Weights of a small CTC audio transcriber: 7.26M parameters.
Rows from block 2 of a small CTC audio transcriber, named by matrix and row number. Rows with one number belong to one channel. Each number is 128 + 24 x the weight over its row's rms, rounded and kept within 0 to 255. All counts start at 0. Numbers have three digits each.
After each channel's rows are labels from the 100 clips, of 14976, where the channel reaches its highest value: "top examples" is what is common among them. Only what is clearly more common there than usual is listed. The data: Morse code for random letters and digits, with fading, noise and interfering tones. In brackets: how many of the 100.
# convs0: first width-9 conv (model.blocks.2.convs.0.weight, 128x128x9, each kernel summed), inputs 0-127
# convs1: second width-9 conv (model.blocks.2.convs.1.weight, 128x128x9, transposed, each kernel summed), outputs 0-127

convs0.41:097115095126147158130125127108139092092137145155115109130113127150120155090129104150112142122145129091115136123090069140118159096153122117082128144074116092170114129134164147125082121112193115101119103127157176141135167150114072133115108138140130158169134097080123133141164173127106131118098112091136121110123112116125104096099096120123139107132111150159163131123132163139113132136151
convs1.41:129109137150178117117130125167109142128198110107128135134153072168139146158106117128118140149116071133113159132092127152122100184126141147122109161137144094121113101135113141097107107160144137139169127111106110162078128126133121135121133127118184122143158094129141118121098123094073172125127079139133126163094126106180127133149114146114162132113140127168103167115136120142120127110150
top examples: fading (62); reverberation (49)

convs0.59:108124141154131126128129138129157165139137157135060086119172141131133073142093118082127080151090098151137111103097089104147164080124134092144153129141122182111134121150113135118113167117122114085147151127147134099098129134142141116122147143135089123110105125142097098107086137152122135097112130137126167172151123103109085144093138114100106134101130142126101135103096108132094120088121
convs1.59:118060118102141092136149082106120174128114153128150145206142123123167117090120172139101155110136149192117124113110112141130140107128090125087141087147097174136113147130105145118092150069145130102124096121114156090111130105125148097168132145178127119132140126140150148151131132113146134154134155126108124080135141133117117109127103110131144132129115113085128142134162143110113104142115
top examples: fading (95); pink noise (43)

convs0.89:130133164125130134146099103103113122128122120085160148150123086084091146075114151141151127101143091145132106098112122116117085126171132078092104113137080125115172144132089120108133094188158128135096098116155127151116122097163092078095068104126149112129104153120097166134112130127147127124160126134121137133128121120127156119113138141103112118122152096087164119121157112110131099139112
convs1.89:094109110106146131087057125126102132129137112137137136112142062080121126132154117151102090111135116133114130112124121152126145166097124111112120130091082102114110171126140127127169126125127126117120143140140157141135139134128142145122143137149163126142139163151082146127130144137139159145128096121130130102090160164084112151142210177123160122062131155098120140161132154138165146136130
top examples: speed: fast (86); fading (74); pink noise (43); the character "4" (28)

convs0.125:097098100082066108094126088108081070043065092088137159147127116151156115150143131136117104126125131078137117131144157136084095129108121128076122116122139124123110105135103140140158123130096141097101157117104103126159103122144137122146141129133166128145146145131120159120141145127165123144148114143113077133121132096143133126114149140107140132164132133116147127137148114136172127119126
convs1.125:121120163131107133179160153172141132153137161157105137114113127114121114116127120108107141137142085089160129103148147141096110143102131082127104115103151111152118104101136119143099119128128156129117102060109076127109129162087142110162096081132149139142181088154167104136118151128125159120159116153122160153122114117116120148073131084129112146155114126070114108114119134131153154117106
top examples: fading (91)

convs0.68:138131151123105141127105144166148122097119131165120071097072114119113155107142117143154118155138118128132134133064090159133112113113137127081111127152129146119116199104118121145158093104101150097131075155119116116165127105119102149123087126111147150151085109093115121108090113136090140117125073136094131108129114100134144139103129126110123087179142086133127128139093121120101114143120
convs1.68:126156108109141153093135131122105135127127148127134132101142138107155157106123120111099143110152161159112137140114127124122123129110151097158111071098102113146118103143090137118087142099128101105095138122105092102158103122122085125122138101131121169087115117126090114080111134112158094099126097090125142123135115099078115087127108134121172120136154165155161101131145170160122090050113
top examples: pink noise (45); reverberation (44)

convs0.45:119127154119114162142116111117127087105136127120126171089138116095074104119084096146131118127140115125124157115107123115140133137091139125096114109079092086129112086149104136101034129116123141112128107131107108142137136140135111083120090135133148071155100157114163159114161143095139143095128095113153115134120104102117155153101107108115160105139097125104157136073142131153137131130131
convs1.45:158110122138141135152123102141132145108145121119146114115115125169117122132118108121101166141126119102162137156106157121119134121115123172100131150163122101117118061113104150131128098151156112144143117129113116133090081093131118146098106131065138092164082191129119095111134124157103153117104144095133088156078128129185118113140102119116144116107145137137127157137108111134106131046141
top examples: reverberation (80); fading (61)

convs0.126:112106155136115125105154137134109117153095112137137094133125122123123113101145161131122126129105068160133175114084084108158153092137134150149134107129105159134108140123095153136085138130083139113109093082130070115130091145133160119098096131127118063164092127109136128102143130136126127118110092096117145130142107114138092121107101131097129154111178114088157144140122118158085086151150
convs1.126:124149148127108097107139131104155161133108164136081135099140165113149110149137185104136140143135095142134139145122154131142142195114130182101141143118108156153129070138120147130140125127134128170104100151093085105116157118133080139138125125083113085098147131115161036142113112127115113108143155138145105129091136131121132129151142125120115141116135129142083133143139152103093123094156
top examples: speed: slow (77)

convs0.106:164163117101130149167107139083131138105142075122082143135114109116183147121133135153123208112133133110112132133103110108103094104128103129091114133089150113159106146110154134166122131166144176121108117098145136101157125101101120121137145130141127142132094140085148115108108117097146109128153082130130091123114181148120147136129161107087106109153135124134158124107164093113164123127103
convs1.106:097120120112108106119114125113118080103106124144147091133136145123159116130115146134093098134107115118110107134129122102116127094125117140125129107136106136128135167120201142142136138104148118165073085109135076134106127120133102119127107078137094158069039092089114159097099108107152100115133142115132106108119161150112113124127085117116120139120150117132125110126097148128148131190141
top examples: reverberation (72)

convs0.102:108137149139162145156117128137127098097162124121088107075099123091138070117102084121168106126122122108114109126127066131113086104064137117080129155123141131114097117099131092103124111140142122136130170163117140123173109112119127113119117086150151104138124149120110106135175126121151130127131094122141109126130142128131129118091146134092136126124163157082084126125125099133120060099112
convs1.102:140088130144120123155114108110128141098121121130121136133128123088129127143147149150105142150137139098148107142135115115099132102122090141130120150153080081118128130071104101135120116110154092174085093128129095081143102153135104163108063107153099155121081174096103164119125119152124168150137130110134099108159093149080110115129125084089145109119138160148140129132105161135136130167128
top examples: speed: fast (84); reverberation (34)

convs0.110:154143158076138137139111155081136106090141114118118131100112097105145103091097078159133092107135125114134131128151131114101073101148126132046112148102137124154137098108124097115129121193160133128099135109145138110146120160117154150133097109136163149145104129125128128110113146114175120118125090102177092115116128146097119145138142106133130139148147146095149129077161145135088133131104
convs1.110:128114118115122123136125124128131093113122146130135114138134133132145110150141149117090122151102101119125123111103106109109118128118109145124113150145129119101127134117179140122125122120127158152079081096128058099107108110113097135085107069139102138094019109111136222073126136109135133120122152123129099119162130135135106133094099125104115137137122111123114129117085135130144145140144
top examples: speed: slow (61); pink noise (53)

convs0.7:132125132138118115103210146107103117119106114096129102148102138127114117123108165128144146123127095142174146102127122134136105116121122126118157103151113119135132127092111063123152112097120128116109122153105140140132135143126133136166137109111115109113071089228109096143100105077110107110165176134087116167135121132131136145108178133097107129109123113124124106112149095105115109126120
convs1.7:110135104132129134153136138142100137110137138125141142155106134097131135123102201157130166137128165136125153150141126110182117115176133152142161087089115164120098176177120155129119122062139122112120131113135121170090136146100125072132146136158136120139172128147105170131117143122163153133132109144121105090092149148097102126099115098111080136133125090108129109127116120077111116128124
top examples: fading (98); speed: fast (98)

convs0.118:098082113086100117097143084103088096096081079098133156181132119147115132111140139160127154111119124108114124121102151117135116088131138139139126111107091164136151072138122137131124133163114144129064112106122105134129108141169163123117123140155154116147129154135129160119140152145136131144134070091125102150134107120130108140151102121111129149183167120104157125130129121164169158167120
convs1.118:133138133138131139117128146149118146156135140142040113111156106106112094127138169113107121109103110136149180147140132121116154155120104178112127148115111134152135128125127132126146137122159129156095111121115076109102142155127125123120096086091134138158161150136191021142126108135143169128124156121132087135138163124101107131135147101119133147115141142108099119111106112095111134096119
top examples: speed: fast (69); the character "5" (31)

convs0.81:146101125077119149130122133124131075082123111127149091106097129092096183073161108117092185133174122112105119137135119107096104126127142165109114135135163117163123133131173147120123116172089144114130103115090153138139181143141117107125097123129122139151131120134197142150138138145119144109134117107091120097141091106117127126115105154135158107162130145163131124110148139115140107171146
convs1.81:171131117121096123131090096119120144105122165097170127107118128120124137132105147141111114130119163152142124146149133145116120171131132081141125151095088145101077150139083136105135120139059146135146182134172112157138206108149161138131121110103124117131109116147071135090126120160125147128163128114132152128121148147078158152148130151160145158134132075116130128150109093141130122131127
top examples: speed: fast (99); fading (97)

convs0.101:157142128127141150161117126137124143131136116140168124096118120097115089124106091151155127131138130061129137140087112112090097105111119140071116129072161131139095170125136098157130118142113171095142136107127113114150091134137116133097095075109142152113098130100137108083118135111137126112176103122143052113126132137117128137108154131103122106155123143106103128114116107068091113121099
convs1.101:121119131127095138106129111108133129130083156146140113127112149101138125132128108158101113123136143108126140113124140134132110140117105123111122145123145142125122136112117135129150148144156109154090087097133104090124068127128117122076057063144117176096051156109135182064111100122128109128126143146135114081148117146115125109103087135102144116138146154136147097154088143111150156159146
top examples: pink noise (48); reverberation (42)

convs0.63:134128123085119104122135116111135104140108144133121136103104116102116082091118135135149102134079097107110110101154091153155130183098132095114137107113124092127134120172133120101114123091148115078120157103097129103113123126141124100099110067137093111132098147174131122163138136113111131090123125125133128128128126115121107121123100107130127125109104089035177115135064124112121142136153
convs1.63:142131092100104118158162136086117128124102101124157115138116140111101097121105145111098112084104151109099123117158118120124116107125124151116137134141062171151160139115121123125132125139084144090111153160125156150104185078094119103162143165127113106099151159109092074139115121092082140129148129129147150105105120136143174103131139168136118145149128131165182160130159113145115137138125
top examples: speed: fast (81); fading (69)

convs0.113:119103137100116127125128129116114150139108130105112122155131106124107083173151122120088071112107117140087098123092087135123139174105107114148119147119115165101127144146119135149149136139075094101109097119161117102126093144163157104085110133120161118121110154099100167075173137139123125126116101144100156092124119116137121106198118114089116132143151127081124142148079106118135115141139
convs1.113:136131132129126125109114120152133132120104157122088171098103141120106103126136147117132175166141107112149124133074133141109116185112127100127131147102154133166129158152135126147136128149078168091097116113093112100126141128098143159146092115119119098100158092106186057168094139114130160131134139145124166101112055103128160143152143117138162129148154143125126146124142155135131143135132
top examples: speed: slow (70)

convs0.103:116117103086121141164122147096120133114135060158096177112116131079136142094104125112152136114117176138096164132138145097100071106128116160115115115108154122149146121106173117147160131123152143112108108122173144123151162157096134113106130096150118114132102138117146129142156144091147132148127091087170112128121149148091094141144154112102141161113150133147142127109141170096145180138134
convs1.103:116142106122119145133130158128105134114105126175146077132131125078116144122125154143094120128103101139134137125114119126126118106106166156111111126121147142110146122127166168132150140130145125170076111085136066121135111124125125129107088120102138125087029113084113191068097115117115163100142145144119116137132148126131116125117117136104096147113135131103110097114092127123139140175147
top examples: reverberation (54)

convs0.36:125134086111117146121135120134110105095129125142174138151103143164088100118107142138130116119134124120141138108142069179077126114094133119089133114083126121075140098123126122097030114120159133136118130152152121152121081116110171078085119132148141112146107106130106148153129144130103139136130114174150103169130082127123131138128103125164116143111111127127096134098101125148154126142134
convs1.36:117118107123121165127119086124141116143143094106126144109151111172153142125137143155097192114132110134156123136096150119136138182130131116111122161113119104123092119110066134108130097164164110076163092118119150136100149105101132170108080127133112135130128152125126082157107106124122146156127101144139151145134093117163144110145133160134145136115156165143124196162182120153107107146126
top examples: speed: fast (75); fading (62)

convs0.47:126122136099154141133121140111140067122132107119167105103113129103110152121114110125162122145140113103108117123096104113078114117134139095085128164126140138114161214146119096132109149093159121150121143137093165155101147091140127075138101145123096109134102094099119138157121146106130141149138126176137079106124123118147133116075093147142156132144153095155094146114086141110122120105145
convs1.47:147128149120128160139121118156141129146098128106123106106115120126137115134138105121084160134145111124168159140081123129128156190116136135095125134123144082122115114113107142109088127144189109109154098128087108114113114099096076161105083139081125144111167149129109113128116142140131134134125104147165136150150058133135141096133115127105160132105154185161117121128167140125121112066155
top examples: fading (91)

convs0.16:112117130137149124121121136117110146127121131151109131172116128156119105091163212116154144142104092099094119098081125114131142059116137124097139110144127147130131095123125194113106122122113118106111158111125127130108112149180138125102091086135123151129132135125094147123135124155118126147107111093125118187128097105152092154050160127122113117136127155128124137084102144122124108113101
convs1.16:096106084116129112118115137069112078095112092120135155172143151151141159117120124150136149194127117112112132111131092139141098135145155112155125137114071117110084150108084148104150114119150105125130146142130154198126131139136138158102164101183158153176157126124076124145173126136163111113132124108107142152133134142138121130130144149113125107099117150130088133141137129110128108145103
top examples: speed: fast (91); fading (71)

convs0.96:178154142088131121139106134091121129115114124147166129106121125117135070119091104147126101101172146133121125130109133115117162103151119128059112099138150128176124140156128143130154121208102194148124147104136109109124089134125102163124122105122158128138138153110117120118160159138166121144135121120093116105112143118146163144161147101132114119187151175112125131126107103098103110143116
convs1.96:093145128120119106120109151113151104135124155118136125152125105121184138137133100136109118130137134103113124134130100107146142133126129151109116152134141133125124152105117144143154146162097136146110095060120079086126051132107112129100071071124125174134098130136123177133148095125156124108115157136126148080166125130100126128074085136119125117115135161101152097123099143118156177156143
top examples: reverberation (84); tone: low (79)

convs0.10:118124140122133139129145124108130131120152124112178105112166149142143097105110167153132151139118126113105128118162116157140118162123159123074145150116082115114103148126116144111143135101193099135090155158110138154123122202140120128156113138174127117143122169188181132155157153141108126120147185139140119146140184153103108131133141147133150125127110141072141129147099119110126122161148
convs1.10:128141134129125145129150124092117150115075125119164117139122122119118126142101119130089113112129154103098085122120120136137115129112101110087113123112075157098121157158144155128117121084129134110146148159132122160133165088107091108148176198123113130140138138138115170120129139102134128146152078156167134097098136128109182104135119130157099155138119120181185143128162133156107137181123
top examples: fading (98)

convs0.127:124138120127097137122111096129135117110104099086188108123107131117102091106108137127148123122159092157163130127068137152153112110095133125112135106141107135093132097115081131085099125081134141136081119103096090141139120142140121112119123145168139120149096136111118135099170145125138133131152125136111149143129091103181145148147078124102136134131163082085120132122161091104123144192133
convs1.127:169163135124103160107140163112128136175108163153124135114146128096137129132142193119103152136108140140154158138134165132127156165137127194115115126125138134135111100135112127131094121100119111086127132106113105143127137116102081129118105126124078099146121119134151038195135102123175111113104155114151125098111128140156126120157133128111132141100166179118114136119145144099111128103127
top examples: speed: fast (68); fading (60); pink noise (44)

convs0.29:141148164104120163154150125098157119107124101123147143216100129128141113112186181146126133114145143133157135152135160153141113125143122136096133137129133112127132115129127204117090127166154123134116087178143156139135145137118136117102108160115140136141057162125142119147159151110119127130111122123136164147120110145186133128137114119111139129147128084143175133130102160163160147140121
convs1.29:152122128181172126112119145135159121140161101147148113131129128161162155146139126115108122135128124124104187128143116142106129145130107148143124144096142110098110106113152195125106115057168135110155121118132094151111089113109118123154114103141101148156112093141187108089141137152151109107138124078130104166194164107156110115144096123142142154123137153149129119109144125136118137136173
top examples: fading (98)

convs0.109:111100087114141112121121148093117138117137089169111142120118119132132108145129135132125178122126108126071154115115122107091094064110133201090120079134139118119137117104162094167180127096118133105069113122140088111144138137101132107103113112126129159136120131126131114105124094103131118132126094089140120099114134149101122111123173120164139127094121128073136118137136187112154139133127
convs1.109:107133127116150114136122113115128133119137118116145133123116143117131126108127147143111118098158132134154120121135128140123128153137156131136140150120096212158209129132123135155177174141188091148085133096142126132150151129129150124154071108133129115087145130098111163047107085131112130105134129153106131165117110118098110117102113138097097127133105098093103111134090103108151141144140
top examples: reverberation (59)

convs0.44:117139145090143144139136119096154078112127120124124144165121143130097109106121150121107118127155110087122121126101083119051123079139112122084137103117109127119113144111128131132098133145166139131142095111147165128129131140083148182078064131111101099138094145145111124155114127105110124085124085124127094121124087099149148115081117128118126114124092125130075110124108163146150164130133
convs1.44:154079116152131153134150091150140137116150122111138160144129103142148157145122115147097165106138118127139115138107081130130104166118135091132128151117130106130130207120104143140156115133140117071162128112138151182069181119107130141138136131133123117123159140110119098147105148098102136136148135128145158147104122136181154124145132190145149136105139160135146176148162135175127123152092
top examples: fading (65); tone: low (62); reverberation (35)

convs0.31:140128147125141133122165136111130141110142133146099149191078143158113036109191214131121098154103119109144112113125130135120129108126141122118138093133134144137120112135148188107135140120145119114143144159128135132142133155169140093098127122106122152154089127153123131181128140142104135124114145113129149153155091118147114122122084151124132126143127109062136134157118131126170143141129
convs1.31:092110121120134086115108150096088123129129115131133123119134093153146114127129089129146147148120092115118161146111118116122116114136114147113110076083142168155155140161123178116147119106183141069161104111130162173106123116103161129139166114165142134137153115145170101123146097146165080114109125120106137204113141124135119135110121131119135129142126142108075119110175109156141122158130
top examples: fading (92); reverberation (51)

convs0.116:088090118075082099089135097093102043035078078076140122136142140152148122161135153124132127130139105070141121113140131136082080126111132119081145152096120132118144114138112117164145146136118126124091121146096124123129115132131146106169137107142134121144124139142126126124139156136143136122147117133117079134134150095132131139093138137101136137147138138115136137118144125131131118137137
convs1.116:126113143135122124125119136157105110126101142143101098150120118164103093113111174104118156160101117107162131085136116098110117150095113131107098094103116114144107094134113134120154119113174133164104085133091069120129079132129090132112101130128141148193157130176114156135183131162176187136125161151148124165136107138123133111085141095125131125134153125135107127135143144125140151101131
top examples: fading (91); tone: low (60); reverberation (51); pink noise (46)

convs0.121:121125138107082125109127102120084097102084103080145123102122118116129095125080095125163096113156068131153104150118133109123126123114128125118136162107114118134138082132089133129098148095095156086090129133148098113138103115118141100137132127151162150151124135101149147112134134108182135118130103131113125109133129100143147115149094119083133132122156080057162148098151085153131129129161
convs1.121:166133132137090168116142116091114134111074152135142130150112131138141120151139160120124154159124128093148136111106101131122110154121152160150118128161117094148107067081126110128101117119089128067106163119098122159126178124100098114130124133097107109126123119133136053190135117131160131132127158145173128143120125151153146116141167129145125154130170162126092148160150126138138154102117
top examples: tone: low (86); fading (65); pink noise (49)

convs0.122:104100141135090130120122099110095115116079084097077151149115114142133124176124158120101106124146139128124133127108144150128139114086131108114110122125119160117139093165101139155098148156126116091111112143131111125137119121158128135108125167141147099130136179115156136096181174120140130130099092120119113130126098116145069130121143119112134140199136085123140131136145122126153183204127
convs1.122:152145154173147138096134139156168154130135147129061137108118105102125122119113181094123170140135110107133131155093125148120126185129116148126119104107177143175125136150150118137137143103069150098117135115105105140128119140114114133145091113111109106124107113124205048173103124141154142106148148118121143140083095131128139147136109114128144132116151138122096148093135151136138136136135
top examples: speed: fast (77); fading (71)

convs0.77:114108130092124111103114110087108085108113106097131123110111111146106133110126136170128128122128107106160118148103075118120086060119107095089126102064093101152110120125138134093092136145144154115108073129163149126103119114100141169104117164131148069139112145118139156115121164124126127133149109098128090147130088146143155122133092114121124127157115104161136106105127149163114145166116
convs1.77:121131071116145149133128099132109136146101121112113181156165122109130130083135174148109205129159150161136124117141159101149130158151163121143138126131107108116118184098117095117113113125116111073137114129140143160109161164122131127147130105151090151117096176147071120190125104127110135146141117109132139108115138129113146131142136177132130145124137167112138168133153115134117118172124
top examples: speed: fast (99); fading (74); tone: low (65); the character "v" (30)

convs0.73:137137109109149144137123100111104121125118138101149087105133137119160117168131120129135141112117137098170154156102139140095097128143108126114151133090129111106116092123126113107096103187114156125169116147068123151131097093163069120108146148142106093126147067063108131101137125171088128141116089106131130140120147127133125120094133115150135169185151144131102113144112098116089141118126
convs1.73:121139149168109157114113118167085137132154118142127140135106109140181137127153168124118128157134152124125123101117087162121117128139133127140115124120067132122133128158119138126108132098138119166115163120142122136153089150137132123109089149148114146118052161125093118115122128110179124099140118121128160120171132127133108136132113111104182139120180127186207148126126159146172158115136
top examples: reverberation (89)

convs0.115:099101094106090110088133104137116078077105085101126141152112101066114144112103117120102114105103104111078123095121108078076097149119112122083104118128126119121122084158118150116130117131127118112102125101098119131133084136111117129111086095141159119132151155114145162123102138112147115131166150155131093109110117121155103125106142120104133116169129082107160126107124124162169142135121
convs1.115:156135133143112126146142167162150169155102125130104164113116155118127101100109149119147155070134087101132100105123160140102099120104128123134106126125145116146122134121150082152112128130114153094144120081095105124103113161106159105155108106102112091129126114135168090151113147124121191131119090110132164121077128097154131132092151141123115118161108110075132160137133153114132169102078
top examples: tone: low (68)

convs0.57:116097068138109096088126117155090114113082137110141133090133122162093085212085149148118140117108118125166122147155123104113125149106128114129142129136137140151131082136159169137148158133137136125137185133132125130112108160145121121118129136165159177144145107120109131115177153138145131131110095133093133179140106087133135132109170125149135107112119145099099135086107147129142132108153
convs1.57:134086123120120122107141164111099108133111120128150115151144133125136111106119159137110155132113107106096123106143100104113086105123125124157103086146136143151102115122113108121126123112147158075133093029134137140134106113088187095144122094141148123130167086136162149151166131143162131139114148106089157142133107136154123155086120104123091132133120121059119125138138141128153126150086
top examples: speed: slow (97); fading (96)

convs0.84:122115125113136122118138116154106137119102153115141105018137132099134102047096049127115133135137105121142107112127122155121142104095126136182149134121148145105141103135114089128144133130133118119148146110143142133096151152144141084175085146120137150111168109116122132111102108114129139156137108110105135088141094102115103142109137130117129137114143122101102139098101172130105098127142
convs1.84:121141135138122170111143097185123111132163136149138108118127131109122121131098111121108130119130135137130146103124114134133114124177148147186120149150154124145106130117089099114108122145146118094121123084119149072131115151124170146104103099100150139125147143121092122107126106132112153111105116107076125061113119142150110120068114099104106128140099128042158151117143124136180139152089
top examples: fading (87); reverberation (77)

convs0.112:081089110083105122115117097114094093074087081085104126168118129159131105146132140107112095134143163103141118124158156181108084171118141103096131124137107153086145092130113160123123140138112112111072111140125123122117102122142132116127112135174131133118131177130145146101139138137135135160136097130101105124130133074184121133113121108127127133151136121079160130149152106152147133148137
convs1.112:157160151152138147130119165185160141143125139151095128118127128113118138125132192132118198145152115110126119124105136130124132140114115109119115117119167161150115135135150127143137135055105156119100142106123111118135118120111135132150090072100109130148138088129200063166157122177158135121114159128102131123137119154110118146101134076112140140128148107088100126102119141130146140143125
top examples: pink noise (53)